Weights of a small segmentation model.
Data: trained on rendered rooms with furniture, 72500 training examples, 21.2 epochs.
Rows from block 6, named by matrix and row number. Each number is 128 + 24 x the weight over its row's rms, rounded and kept within 0 to 255. All counts start at 0. Numbers have three digits each. After the name is the row's rms in percent of the matrix's.
# conv: 3x3 conv (model.blocks.6.conv.weight, 384x384x3x3), inputs 105-111, a 3x3 kernel for each
conv.154 109:136103132131135083136131138114140097241063154104126111117141131155125117142143149112095112124125131129124131143117137122222084130079087121114127114144119116132130115124098150150127197147084
conv.155 101:137126150131146156104135117171148119144096108125158130150137134113083101131141117130012053129100080123118107151122106156110148125126116089143151110155141150123131135165119132138112111147143
conv.156 100:142084095124115081149128127119142155125123125144137091088163158134161131117119095078088136119115136144134111105158126138151133112135147101088112117124163102160117136111147105074122143108111
conv.157 102:127130146159140163144126113130067094135112104127105153090092129137143123108136132146136074155126172110132130118111136105120122115138107142127129120116158116129142118108139110132150119145141
conv.158 107:142110158116084175117150105120106136098147146086121115135140114158151141123126155114153119090135125110115127127110129097156099126145075092113098135118133111113114141139132116122112127166156
conv.159 096:149108142136108118112199114087159117106136085094110155109126159104122098120154112111131086144167160105156128124115147117121178137133138133134107140124118126127123148182119141134141112150103
conv.160 097:134182167125124084147113095138094148145145112123124142167078102142124137147155113149117139152073118116177134103142126162184126135179110161175166127179138152131137139169153102135104138187111
conv.161 096:143140103110119131131114134121144113094146088155142120119149115145172136100136160133098122138130140142156113107102067123103110144143108119148127135115147111126105105112122139132134109114113
conv.162 102:090142170076159104105117149156109166158163140143152119090153099094082158094140126095129096132126135119161135170111150174128131118115175131182118137135136125133116102100099125115077078126130
conv.163 105:153059088095094132151102137137130127133103130115150076054104124107148107111133122137085119113105143111129126132132139104134119142114139140111107137132118119102083144112125135108162139143105
conv.164 093:131104127150177167096117134080117149133128111133107122089124135107130129133176148116145104113105108112129113151103155138108155167113098153119131117087099141124093148135146153141142090136145
conv.165 094:140169163119147087082130108133118116098097111112122116187151138172133119139126094081122136133155111138149124121126132103122130154112208161151125104096144157134139141093133153115111120153130
conv.166 091:113122106137124118119114121175126135148114132151147131083122114143102113106125124163154118111141123138121144155140128128115132113115128144141140133119131114146099138126139196120134156129092
conv.167 100:143108123116089142094064131068145133130140143126097143142087190096102143134116148130113169122116131119129104130094113121168129144150135153138134119147091118114156119118141103106114159085137
conv.168 107:127112114116111130126161111175109108100117140153087087145180100144122129141145124139146129140060092122135136124155123138138125120174115152127147158176158104092128135129142132139121113165134
conv.169 095:106125128115154115094110113121146105158099120125115149120109113117127134112125094156110126126112089148104132131123099145113111158093115117128135123112120095147109131135154135135123153116130
conv.170 101:121125131118090129099143097132122139189120151190129094060114099155144117131100143139131183167149118141153116120111117166199085067171155138135120105132116145115111098162138117091118125100139
conv.171 101:037132141054105127134111141148128151116112135053125121133149116143117107124154095141139135138134133111110131128127131137138145145113120130143132085116114137126152126136110132118121149116114
conv.172 099:128137137140090126154136112147189129107149119170167138097130117120156132142156136137168140093141136132127113125101140087102136128149125141166185144133115130124133114111107104161101127104120
conv.173 097:112149118127126153125144131150134152147091104101134139097081093138120138122152130145201155140156147131132105069094154142137159186126136141119086145128086111138134106083125128102131158117129
conv.174 101:143131142150093145137125128158088196150100138152129123160142125161136136141131141128171136110140149148111172121152151140146117149129107127120110126158100107113168111106119138065145121111106
conv.175 081:060100119069108128122131150120127151166130135112102124103123139184194124203153154145109109131173143152155161136135111114143141100119124126153144109098111122147131132151121094135136107128159
conv.176 101:068096086136117141128145134150133132118112116095125157160130100131110108134118120118112126099146137134148103119183147141108138136110140129111096149105138120154138132129117158122167119137100
conv.177 094:144101118110124101170139142144137139179124089098142136113147164129124122104131106145139111145112120139141136182140165146094138116114080135115109104118151141136124144125082182104078153154131
conv.178 096:094097111130116141136156136151134141053164128091154134134167131127134118121111119112138168140161150135115121144167116112077088151128114115135167110139104158118094110132125090123133111141167
conv.179 107:137131105111133102131108134128126134129109127122135113130130132130119133140113130142146180142084160131157140147155148112171114150126092102124146116159148124138148151124113146156095129175121
conv.180 097:142104108117135107118140104089064159148120141167144092132129115112145142116149128164174156123124165124148155162141174137162167151124111152160139138098129083113128111154147093130120136154097
conv.181 084:144103112167137118110167101128151120148128156108096138110150146201148158135174109093163127168158119138161130159100104137134156104135136146151134125129142101145166113086127180117151095152157
conv.182 102:115131115114165148159140113149180125106142101134113115129091118146128129101118152152142108068097100117164111133120087159109145148097125096093097132146146131076140112145112156145160117203129
conv.183 099:117142140090126114109134096120116144137109130104106142155143171105126107146124140121133120128113107124139101157143111131117139123139145107132144119148140121124134179116099098128125137137134
conv.184 110:137130172126124149166174137111160114144146108135120114143143132107134130103133129132145124097179097120123128103116092082199107134133100124162128118128123127112157146134128146117132155102107
conv.185 100:097106124090129067104138113116123154138116125097152127125129135156169112121121110121150118102126127108132133136102134114113116141104138106149151112122176114080125130117111126150139120142170
conv.186 092:144150099100126148152140150085163182141119129146114108102138180141089157139136141110106119127114091113107112139132211141145120114124107121145131149165122165146114173115110135133099122136117
conv.187 099:093173156119118136131171106087138082118103100117116094130183144162135167117123161156122137120156122178114116093126098133148130152146104167112121083097166121129120121119109128092115118160150
conv.188 090:108158119123136125119154126133139118102112114142152105137129137166117077225118099108123122151129104131142118128078121129167096110156109097110106133104126114081114159149125142145146147102143
conv.189 102:085119103117095139118155158119064120092129160089182108181091185107130098147085117114124143127138104102186099129137113089114142124167129128147150096129086144153110154120125107142187078083119
conv.190 097:133141123147132082129141095107143087096104152075108119112126120089107124130141126098080081097101140128139132126165139132108125117104128141149123105135166122121086153167109119139092140116145
conv.191 099:160181135106132155172128123144205127096108112132119119102153126122124105133135135176156136130077116128141094079127095151138179110115129164150114163173153121100106116129125115104136148115151
conv.192 118:091147133110129093148142093098146086160143118148142112141117116149126105124121125135143148137152113113112126140148132128136092133136122119131113115128133105122135142116119108111117127180083
conv.193 091:103121114112134119109161166104121146146175134144160139130153136159166115123147120114147116140107130134125125117137121133123104119120118135084137145094151120156138130161147169165122133140117
conv.194 098:142156135128152102123106165133100191133133129131154129104158136127111121140131121150146115115144134139099106120140109168150146135126110142137117081134152136174086110142117139092146150231133
conv.195 097:077144153136114131118085087108154139103094130117141114129161117123122131143092147168125141078138111123137150122089105117076116135126134114145111112146135117144130134127108143133135097162133
conv.196 113:115107162158130120130131130083118122072085122132134148133095129107156139138121129141079135148112141143146151132101091168120136091169136118107150099133145108121124118131144131094119121153129
conv.197 097:145109100155135133151103132151129145121115141113134159118134135113116137144123128118096088149094105158139111119156082107147142131105160095145117106148114112156137161138148147120105123147098
conv.198 108:143117094118160160119171063119137124139132125130104115093128117085131131124121103127084116133170172128120133066125108145131103148137159103137081143110128135127157131158152115127121141126131
conv.199 099:131138134114116087139071092110121149097122150148163083110114083129129178153140133138131117149153128173127134107144098136135157097095131124154129104160134085153125159163142157117096111152109
conv.200 098:127124151152110131116123149127128134091141083131169132152112113132140123157126110139126116148124138144107107142137132142196120137174125123128118106103136104138138151134092159126129138136144
conv.201 093:123091117160147162130159146103098129114089118105083139143137113121134100159131152124120127114145172131157181113164149105184167137141094098109091130087132180141099140107117132145148080129155
conv.202 094:123167122124157119190122093101134140096174103169118134129125126112088065146127096105093168168209137148181116124076135167075134155100157114177101144123161087126139114111115111129106110133111
conv.203 100:112140147080175092119146138085184127121064124133132126149127126115144139120155102077126132130176114173156108179139134121125171120090120124120122099137121106097152097087115133131109060121119
conv.204 097:131138132030129126130128139162143066152113159164098131135175130138135093152127110177151137118118102168139139111189143166134114124120112190173100124119112117123128137126120110129095070161091
conv.205 102:095100114143135130154113138125127135086114111098158124096137132164150110111134151170170169137129147156118072170120142119128146150091096150138174122084094096123126128120114112111103126142141
conv.206 092:107130109100113152175160111112110155145129108154117192146133105121110105082148120111151143140119165175133096126117131109077111147101113165125115102107108115057113118135162159126095111100131
conv.207 109:139167126166133123126138135130150087141062097105104141129119153130132119109118130134139106126134153112121129137120097121098144121136159139140109085112121086133141103118118093077120088110091
conv.208 100:126071118095134135122166107077128098098115121138101132131158156090130087149122124119115129103137128134144114113156146157128103140166180132128109128141131172150113076110101133145106113096102
conv.209 102:155158117080069122138153117125151138149125174183093111153144165111121123129161133108134104153083124153130122117132189147153120135141077075098099163139112152143168182151163124154152122140122
conv.210 101:126135113145138186096113155124144116146159141171147106106144104139140118097127130126136094143122088119099127114131104149150126115109159119135124095170104137154121128105131122149096128111137
conv.211 087:145139155136105119102121089122132121119151134111150139138099133169160173152182157142123133098133123081109150136148139132136108096125142122118124119161122135131120150135145130109170162116134
conv.212 113:128120133117178124176113141129086140149156137123116110106162132146131151131108113120083117113096118205158127099143134152114143143122148132135135134119131064117117129137132113046139083105144
conv.213 104:131117169126112139110150112166075117119100152121092150137126079111128142127134130135127154103131122147143121079166106135115151131121126139129155134132147122100163125125153087154194144129190
conv.214 091:160117121181138128143113128114145119129127127112108111134136164186138163078105103137105136113125117130145121146100140095114135123144133133143133128132118118146131143110136113125166115082112
conv.215 105:135141081132153169132140148116116161116104118129119101148150145131117143134128114129131202148101081101127126156119091122137144137121137120175158128132146151125131081132103171124167139101106
conv.216 109:145157138178157167123136161159096102147175138133128110111129108136117114107109090140104132128091097116129104131128137120116131096157089127161093106159125129115140138145129123109091076121099
conv.217 111:084167132075081151119142122129152138150106116154085153124144149112142100108131114124075116108148112185160105104115135173146122127147119153132105157116149129105124132120118116150151100099148
conv.218 092:120150119158137148135129105120137137078125131145116108185179163088109130124134122158125112140109128130094125170099136162125121136100099131122116130092117111124154121115130118122128093157137
conv.219 099:133182089109111132140098170115146120093147083126185137122152174138131127092118141100125133144147092070190174125131136083164136106121155145092131124124097118113119155106170140121126148128106
conv.220 102:143116119191086111109157106134125117100175132118115153121152163168118160115159111149114119128136099118120109116152138121151112156148128139133113116110091115125143119141129125100114180108112
conv.221 092:102097106070169148137145111106090141117103161103131156105106123115122119131092140181187157115149144141139099112172117102153114161093118137130131141154140092075080137107119123128114148146131
conv.222 101:124168133098131107121111122151142137095084116115115149157143151114115122144128132137163130158123163160137110136134113069114092127081135189118155128122103137115119188142139134150129123140145
conv.223 117:123102133132117136137085106123153136083132150150126115140146146131118126112122129139110082129168117092176125143144150159145107118141110120111115144116139129105139077139098154067107113071166
conv.224 113:091093178144138127154145146144124116130125111132116111148114113115131145141124148089111113122123112117126129162132099148154156171144119103116111117132123174143112116126159135119134135124107
conv.225 104:104133101138161118125098112109107142087120123152156099098173150111104104118135127102118107133130148145143147148125123114188176109109089124105110143112109135169165126155092165126131110126129
conv.226 100:098078077132102123150178105145138127129139137115138137110112123146176152121139117129156125116101137121120120148133117155086126142114151151187111124142127141117095136129165170091134123165081
conv.227 098:164142118111158153113110122107124124123097123124117074156124135127138134140127143140134107112096086123121148135149119146141167108159152118151107112149125118119137146127135134091126153165146
conv.228 089:156105165120146113081110119153133098146091112128162130138140116148108103132135156149118149110136127143138106130113151133136117104113126138103141149117124111109103121139138128157120142136164
conv.229 099:138086122096103136122166165132160146113126137147142120144099135125098092132138108104121124114159159139133166123117135155172130105132122130131122143144092116119108130140117150135142125139107
conv.230 102:128140126137182106158119121148141148108174098139126156119134096136129137094132165137143171128150156104102138131132098116140112140135133188116160109107089102132120159152119106101144164139090
conv.231 100:143103135117135155145155121114164136141114146177119133102087101149131131140164146104083139129131115128157142124143168146112088141113133164131114116142087110087103155097125127088192129073190
conv.232 104:061099108101078121100111114083181142121092090107142106157102113114133148134135125133140136107119153187148146123124121110133138097123137162144154110147239111151139158106120143092148117118141
conv.233 103:192160049087111161087110120104155141173100118121133101114189157094097132133132121145134093123151131102108133146107120180196157124063139144159098142120119096150123143094129161146140150108158
conv.234 108:095121096141076165121130152130142136122211113116146160123109087130127107115148131120114123113150128119126104162101189135090198151140109154163145096117144114113143145120140143125121153142116
conv.235 094:150097121143137123130173102089149106116159139082106133158169154108094113159132131134118111092080089126122136133125144085121089095138155137178113130126131148087088118167129138140181095139108
conv.236 092:094108129160145112129148158123120122142139184106119116110153130124160124146148166085131121123149162147186142160140106131135086147090126116146127166114142115096092113162117159126143096121142
conv.237 108:100106111145136148104099123147129145149153099114082144139153115123112137147151177142123134117125120138139132137161134117102144116137119133106090106127155106113144159081171101190106138162150
conv.238 090:145112102137134119125092125104145110142076149113075130108133130118165098106104112119126119145109136159129122128112126117107108153094120152079115088098148112143129156133161174149122137151112
conv.239 105:156174143103134124114160167100113140131116117128153141137130108109119120150126144114110102117129127144115110133168133119119155095117120123118113175156134092157143108091137142153102103120117
conv.240 106:093090145106119103115116118116137130158106136131135137126129110146125102114133118106096141125195120105121148146142130126121093156143086158115143157115074120130132106130112088115116140090135
conv.241 098:095137132149123123098142155145116111158097178130121143109072128151106155125101131095152135115110138092105140111123155113110124131133130111103154134157133106123138111111166107112181121144095
conv.242 101:139121116125089125129089128130141152152084134146169102102075089108117137200125125137111152141092161113106088140108108113148116113115109102164131144175166145162114132146111104132179088099140
conv.243 098:138051123079078102122109106110087103128142116120117108164151155151111157099093090113173141128145115131133138113126160114144113148111137137107100103104130149102121136154133117133121152121158
conv.244 099:156142119126131111152123122151130126091087113085094172157165119161114151127098122111125137118118106099149196155089070149129118126136128170137111088114130090088107116154136112117126133101126
conv.245 111:126132126124134145191110132129090190129153129123134106099159102141135115114108119111125145122148119119166092135127125107119162112117130105156133101175108084077141127108136148105097130096110
conv.246 096:123114109161123110148139137118143145115133140153126160121156110128160152169153091136103119170148127103177128124116133171106164135178182119151141155126093140131151136127141116153125137239096
conv.247 099:128113121112141106104092127104134172096147127133138139116139127105084134138118123093130119136154105111104108124106064125135136126132105077129099162162112157071158119155117113116166151156133
conv.248 104:105142139115099119131124123121116109150133090126162132108152125096074132110127136136158084158148190106161116172167147178145092127126129126151157118152068108100083104152139165110118138090119
conv.249 094:151147139132120130093102159118123153135112112083109156089113133161159141132125123155128118143126127105105096139135125099125109156155112126169142118116155131149125111137140108130152139096108
conv.250 098:099149113133114131106173119130133148186114132102107111089128094112096139137128139136109156093163150127120120152107078169144097113125139090183098154146142135136145129122120153163141132145107
conv.251 100:133105127138140122119103144137086127170117131144158142138104114123126106130117103108113121159121117148144134104131142101125118159129147110139151123149118160116129110163140126104161152114063
conv.252 099:145116105123090112136135145140153118151121125101182115149141136137144140114134139168140136179131187125160141170125097130105136128094131140142116111125158089147110139117156115161168089138125
conv.253 090:130110073115099124132098134132136112140104130127077119102117120129137159167132130103100104138130136108108110123103109135151136088115103148145119134140124101123071121131100123150132115090105
conv.254 102:145129143139137104142134100104071156141121084136116094096110142120109158113139113100105123159091134139128103158120157131165099133145117129112084169123132129110126180109081147122157132154175
conv.255 114:150096152104157137101194101057164159181068155135127144127131133136114155139138127158119114123116122137142119114116150080209097124160136164113100128103148125138136134144096147105159103148082
conv.256 097:168150145116122114123144121139136118135192122097115099136089107134137139119108153135155134132116131070128110093138156146117137103073106134105179094108081134117142107143131134123130127113118
conv.257 106:097129127110194161120104118157128148132115087135117162126147144144144143141130119099095064127132074127126146183205141124118129115116134153140114110105138098164123166129122132163158109087112
conv.258 102:122115166140162150166103150157064114067127141091126141108115113107144147113141140131126131118124149116113119116105133138103153125102145150133137138125107128088162110117103127130121130164127
conv.259 092:157132182140126141091144136077073125135092132129147126104117113158161150130128107106089130137091113136132124158070148108117143116113104151117136135120161121091098109154126162117164131110102
conv.260 098:128146128119124080115103109150159155145162120089095100113119138114120117141141128159196162150162127125096113082210141115132110080145103143106122111120087124148101106153122080127115119153126
conv.261 111:164151170134125154142113127083118142151144148139142123122145105130137113122110142144143172132166146129129118183111125114134123123125126125126077112124080117179144137079109103063156128156177
conv.262 107:169103121173123109102129090147151114135172103125078140115143116149117138126130101146102109161092085128091105136115111136160136081140164139106096149072122144095115143097103153136115153138086
conv.263 104:074110091131080121071110107131113134123143134102123124127152136127189114121118123090089107126092092117129133139132086150133087132129130181118123133127078154131113125137128160149115089146162
conv.264 104:129097090115112112101132144065120128114117104133119126152138118109122136154131156150137087101117119112127126151137087107122104130127085093164120127191134078125113115136094180149126129086176
conv.265 103:136153112122100125115133139140101126076108133141147111140133146148136127155105135117102138142115096134112125133107150106134123120099113119128124178134106128147132130113130134075132169111152
conv.266 092:140158098124094073095103074131114097156092117181178109136108098126117133144180106115144137149134141148131123142143120133175142152131151163118148115121139116129168110147130131147115119146122
conv.267 092:133153105103124142108122146113126112119145080132140113109123136094188137111132119130112116158140120125185156062169145144153155125114131148137138121101114115123109133141118092122086122098107
conv.268 096:162135082159107143119168116145121106078150120090145157115185131107105126109090159082129091117144116094125138120130110133156109111112122142137121121159143127114125146125135145140116134137101
conv.269 104:141159119128095088136118141113118121072111125119140142141127136124138096144132129164081098111143098150110112146138154141131118123148110145108160157136152126136137120112093129119125150163091
conv.270 096:133158186113141122128140123107146124152142132109094118149125099179136173151115173161144111126111124090109150114127101145131105081101073117141138118104106109147094081120117156090126145091120
conv.271 100:169112094140126104114121164139108148146024158112138131136112129118132139139104141133118092159099144166134144115141163148108165154130124053107109110148132121117111118107113149085179123118151
conv.272 095:138144086149145152127084129142067134131149141109181116105125064110143127132128129142137154124098122105093124149136139110095110107099098128105140135165136161151148145154121136124121096145109
conv.273 103:125135111138114103138085129124113131123117125140128157159113129135142132086115129104153158092159119156130156141129107115097125115158111132139137123107093095146142129157138132146096153132110
conv.274 099:082129115111116119127150163178130143147118104140135123136100119097080103135143102158147132150133112176171146121131112134129121140126095090140156117119146163172079134145127115109143116094140
conv.275 099:085149143140144151107095112067110083120116109163106127163122099126095108117139151089123087094161119099102128124072129147164129140154101160114153157170126126173147154104098135123117195205167
conv.276 096:122127114122120131153126107122100153093137125161117129139168167123110111131136117141122095101137139141132141141148141158133172108124122130150138108090126128158164115145130113104147115140101
conv.277 098:129111143149135136122124143095128113144105106121104110090107151095130115157191155122134179138143111113143136115117138136136112178088129171123174132128147115108090142090134126132127135183098
conv.278 099:128133132147107137106146107108168131114087149145116137131124122124136106130130120157121109138131125142120148113111115114147141127156174075139095173145133158125199143131129161164148124135161
conv.279 103:151082181084091222132124100136102151083176128136120110144144135134131131110156143124127119150150088117147113125146157142106159146132090135095149092102136118135170144119113109129154130126159
conv.280 093:096104118082141137147130169121139089145133119121160148142112097107144174078142105113131108165141130149124109140181114138136131129120153153116159159157117165166120131151133174155113115144120
conv.281 094:175089086133110134146098119133098124148108114134099132127118148152170197113129095120125116154126130146144134138138080150116148113152121124104130106143142184168138122153155115116115130120123
conv.282 103:146131133141168116114131130129102157086120096112165120147097154122117148137125085136109146136184097083175116113102115134189148114153157134144185156099148158135142146115106159098115099078107
conv.283 105:088095182090096186145147119124127118122166113120146155129145142158107120164130081111129155131108108129165141139149160140110117140124117123091125125130126129115115156135137141149154132133113
conv.284 098:127155085082137125120125126113128131136138113119129167112133126133126124125104142105136087128153120109087148139143136162110133142104110094082082117123119108094144123151112127138130091135119
conv.285 104:158119115114135119180153102139130137124119125085090122112124113122126141124177122077100167153126122127112102109188137087124130155123091142120126141127115137113170124128177152106141113164150
conv.286 105:133107174120152109122113145137146104120126119127149111128149137097107132123094103109126121135127123106161078130097115123107132141107144159133130159139136122081155156164114188126134113086107
conv.287 098:123117124101134101123138140142149160080144062127117110129131119152145195132156134116154147134193136106118107122146090139131149133124140143121115131145147106063137156129124149111127085155097
conv.288 098:101153110106123114097135120157129142110092108143094150151116143112147104105118111123127129123124135132101098110133097139172112157130129127135172130143164139170105118122127100105131144146102
conv.289 097:079162124132146150111131131136101127164134134096112129118119138124140167120135144120137145106136098142092140161129110152145135138125107148170085142114139108122095156085111160104155110187120
conv.290 103:121124114132177101133165117143149140135165120160115081111112110119146137119101118137124126116109119076086105145141130102136134136133121128143091169145130130150127112112141129118124088150112
conv.291 103:121152109163098117142118131139114116102133137158137099122190100167120104140158113130116130117128129146139093149142118182132143125087171127114124094120117114093136124090130091143098142135111
conv.292 104:142105153113177161169120139135101116074137092128071124113137111145134161126139105129089113138156113104116142092149138113134157139072097131153097113131139121124102133100138093124145127124126
conv.293 083:168129144130108147142156113154093151112132125151105154153129155120097137150182142169113132157119094149103126111158133092127113129142102125135142143132138108151104085154130138085155161129152
conv.294 112:112133119100156183135127114069180128147110124101151124110123154135123129114107133105035079141134155120152123140159145163132120108127125119154123101117047086137106103131140118061068145072163
conv.295 097:129109135087140098126089087132140124130102137127116164140139137157129149132108116143095143099144095152126121109135166122139171176118158135152127146152128148130164131132142103105126140119098
conv.296 103:077141122129122097103132151065142123122108106112115126184114118117171164185195154086153118150126097125158160170102109129122115126125130150118150136123102126123124137121129133112123127123133
conv.297 096:131140119129113133134157128102146154135164147125144133108149118107128141125149131132093126141105129156174154111116161107084114100112158098084121145153101113098135147113140133123129146149134
conv.298 100:147107159114114124165175143123126127131116118137088121129162125121133126138147119191102107116133128088139136099156101149103125135134152120132135123104130106131105141138129114135111134148168
conv.299 112:137104121114098180145132106133128129162031142145138157151154138172142109120133113128126127129060117148143142150120114119141114123135123114142102125118117164101160140150135160145117121100127
conv.300 102:101154127112132154126149121136087159140121183102097118138160153116102101112126132138160161153130144112140123139154180172130151140174140159084150124131108094131122140115113110123103137162184
conv.301 099:139057151134120152106159130118110129157125126120079084201114124136145127121130122149155144153151127137196097124159135141172107122176112147137100115138076135148168127148090133121140171146108
conv.302 102:179107126126165127135128159126110149065093131141124135156144135072131172138116112125118165110145152134152135110144127118128123124078118135133124094164101153155127124102106120167152175140146
conv.303 103:151147154130109137131151126120162132154055105130106146081114142116125136154141125122145118094117119139090124136151133141170167138115108097108117103140114134144168134159147151114129137124140
conv.304 103:113106142092141113145146130140125126120109134109139124134112150145097120110129109091134127118164197157131090141142104163222152125129127141130117177115151151071121128127134131146088131131134
conv.305 105:137125105153141142125118094150122126096123149134145151138150156120125159122121125097146142147131113124114107136090114138127158124118115131132111118091128131111094156107124117136148163124111
conv.306 087:112118127112135145113141148089099126132119156119120152136091115143125131152143126127115075143133098124115113180119141119139155177089067080109115120097065134128114121127169110120158118121139
conv.307 103:054167111129106085143122134137104128113119131150123118170151124140139137142113126147100109107147126125122139152145142118160167110133160134104088105108131151108170128145085105141156096100154
conv.308 097:159096131144128126139127167147141115125064136130141120118107139119117129109103128138110106146125167138131123111123169101125106083146074092097137101143129118144066113091152102091121158122098
conv.309 107:104178100133099151171128132132066114155139145135117122130145129123136113119121126153166132143095141113116142165107164137139106112126120093142133119105128109127088113098109139141131124081114
conv.310 106:132142120111101110146129118121158128097078099175183147146131131153143128103122118104070114152167132133174158127101125142179110144149109163148142153163092097164094140153127110147135131115110
conv.311 105:106100102126188101102116147138120141120149122123117131117148157127119124121140134127067105145125110138154126134159116117173120140097110102157141129169074114151102138094119125112092097184110
conv.312 097:158099109110126093114126100132122106153104145112150135120133142132108119112112119118172096139138147123144138157135165139118127116113116145094116118118119107132145091125132161143157112133138
conv.313 100:118130125141139142116124154155119119142085166152121093129159147149135101156119132116084104172046131126116096098127165166134126157121083111114089146129065140126157140114142122138130125105167
conv.314 099:100107142121098143163114146129093140104141135132094140112109066154148167138143134131117127143127115155146123123132151190132129131122155126142125142120098115138109124120129128155149121132136
conv.315 107:117136116131127163167144158123078126154115139118092094141135151117118104125149122136115082130078085128138097155107143173126126139124125137144083129168123126098125131145122069157114159159085
conv.316 099:158118139107102099082112111079063097148123140138082147082139136083128113139089150154126153126141132154093144160130104118083142133105134124136131136159165103163073143103117143139091179155164
conv.317 094:125147128091130133094148157117130142131132130142138155135127087148152136080131113155133143144100129109158144096087134123159150083140115145122135107178074109154100137114113118122111142108091
conv.318 111:109083154106116149094129111090158178096117146152138131138164145132129123142126130094021139128110140119134134137124152122094121097130111100136118130126106080146129128164124095079139110165146
conv.319 095:135150093099147113135135118151091094094071118139146126138089165143159087123120115098163154069114115133082122110149124141093105125120117110146073088144128159181122136126094131097106138133161
conv.320 081:125088114129142143160091111145140130118127123126091129167170109164172204123043078121113110117109120134157143148155098124133112125128121124154115152127082091113099116140120116122143119110124
conv.321 095:124137114080140126098125099097137127184100169146132181130125142083121159128171111142121123151121147150121126144146119111123139140134104125135127127119101084079137125122122071121141065085109
conv.322 083:141107092109135114136110146099150113088080131106107124136124140118102092174138131134130154160121121171130108135131099123078106072098130111129130105156143122164126156129157179152128154092103
conv.323 103:105150125122118143116119191115070153148097150117127160124134131133114113127113108136114090153129178127163140119122137113184174114134147131123132191136137100117096147135122147103118134142103
conv.324 104:168099111110123167108100128171129135128198053185157124117112129139120086137116141140141112130142084168109126136134116110130128123148148110156130136129128137147121128109106127163113126145122
conv.325 100:104121135134110141139077124113179113095113112146129163123174123134141163094106103115099101127101083144157140081129164169165185130157146182146078141160102127118129157114124152141117114150137
conv.326 109:143125130162098105122133110138154183124150115152128162138143180160114127143113134122105150135143134105129113107174114131138148143135163139141121127129102135112179145132089114137131090090145
conv.327 087:082138066132119103153104106117160117130138120144126124172164130165156110135123158123140135158164146129144150129165117116190168099120120123143118135159152092100140117136150130132131110139117
conv.328 110:143129143136127174130150164093113125109066102140095120158127142137111112156127145133100164168093130081102130138146153152127118143119098124142118122111136142134191108112120117128096146167145
conv.329 108:121127127144173140113142127122118113091144106117156116107154132117134120105130116129136176082130157126132109118123151112123086149116099091132096061125110147148134112125121106113144119151133
conv.330 100:103080102118112139139114127143076108115111112140156148116153159130148131113107145124123162144117192129153134139125102193135117171117147146135107146141102119137129165158151086088132090118134
conv.331 101:106126090123138135173119139147129117087111099130130158117097102108143128111141134098183135116174101130117122165080098176106152158158168173118147135114179146167141120146124088128087164127098
conv.332 114:075128107129145123115140109106131129112120128136120137132144120143111146118117161134105104147125136118151128155126153113147113125133115108162130112158070116108150108104133130060131075160121
conv.333 094:147145124113119137115144103103148144108127135083103123149127116148143101141167098089153112105137138108173084109112123114092146114132118125106143133133104131157164114132105149132155140137141
conv.334 094:154115143124132137116117096124120143098118135099144115113110205108095147137125136133074121112116095135148155126155090078108106108105136101112146127121105146138097118149148081131119133166138
conv.335 101:130141128131073114138128117123159145077146105130139127125152136134144135129100108147115137146145126145141104123162080089175077112101151095124072122120118134125145099142119129111143152137096
conv.336 100:140086117135142137130128137160118107117148119142140136123148133126107119110090137127101150163121126162103146136116117105105119081137094110147112105137153143130100143150139111117126123143129
conv.337 098:130143174122080112129156130114072111134165126131133148074141164145138105188133161153117124145113106122167151111153120122153134100145141100120161126113107106121128124144122107152104144096109
conv.338 093:105119176100101120125150141178133175149122094118105125106139130089141108130124107096082132129139128149139132134096116152122126135130132079178120135120128140143091145149103136128128146121089
conv.339 100:138126100133157129119093175114129145152075127164103158091142113117163115103120144191125104141114122118097110119113136158076149163124135175145157101091110129134136115131104127130133161116158
conv.340 102:116133118139116094122170084115139092096098138127154120139134113156121143112143115177112141123130136151108158125133126138114123117110110081142129082115140190145091149136142094121136128128142
conv.341 105:150073126086036140137130125124139124127109121157127078147120180153137092137135160095109125118140153131155144115134140119135126085126124142137110121145108089103101122125122131123123141129166
conv.342 096:118141094132146117147121114124119152138095111129151139121132150077128136142100108120143158153133132114106172114118122101164132110118135118155071096125109090093091151143141134151110152141109
conv.343 110:111093125098108131167131097132143141059123138150077143144126079130108150138115139170146137122099119160169117107111145122113141111131126147138136107146150115100136149138111138143134139085128
conv.344 100:160153121129096173177105135097142091096118105150113138198142162139097117141120126124099126114102069123135147144131108126124130134125125132132133148130133203132176142167107120129149144107099
conv.345 105:131142110123140112110098138096140149101163155126140120141161149117132127121095119174163124130101081131148143086147124150102145137139148168206136139088150150121134126103128089126140121134139
conv.346 104:139104106108087155098172113128121150176038166099161160122122148107116127127128109115112155151124127131117085120120148119145141174105147147127140155114164122145099164147108146141105146111097
conv.347 099:134153098123124110135139157146101173125146122100122083142175119134126115104143126150143161116182124120093131139090165127089163129123116155120118134136089124179153166135160108153123122128153
conv.348 109:112137151118130045127105148162120148144091080176120132108141132132116147124116116150114116119123216134112125148138131164140105169120150090118149155077139118174078133163127147095156140139165
conv.349 099:074133117115129108124126139129130131141124124106238107102161078133122149122107128130109128156143086150128102126087125141162138127118160138143168187149121075096071145160144139121163159108098
conv.350 102:060133123139102124159137149142137131132158112130196102117117137167122134132114150145126108138109123111117100113134109101155136199100149157145141113119067143138124129127129142134131097116140
conv.351 105:087157138115116153132118132164174131112083096150153126127136126137096154140135128121084064117129124160147206127152122145184146134123138122127099128110126145166180116141111137130137137092117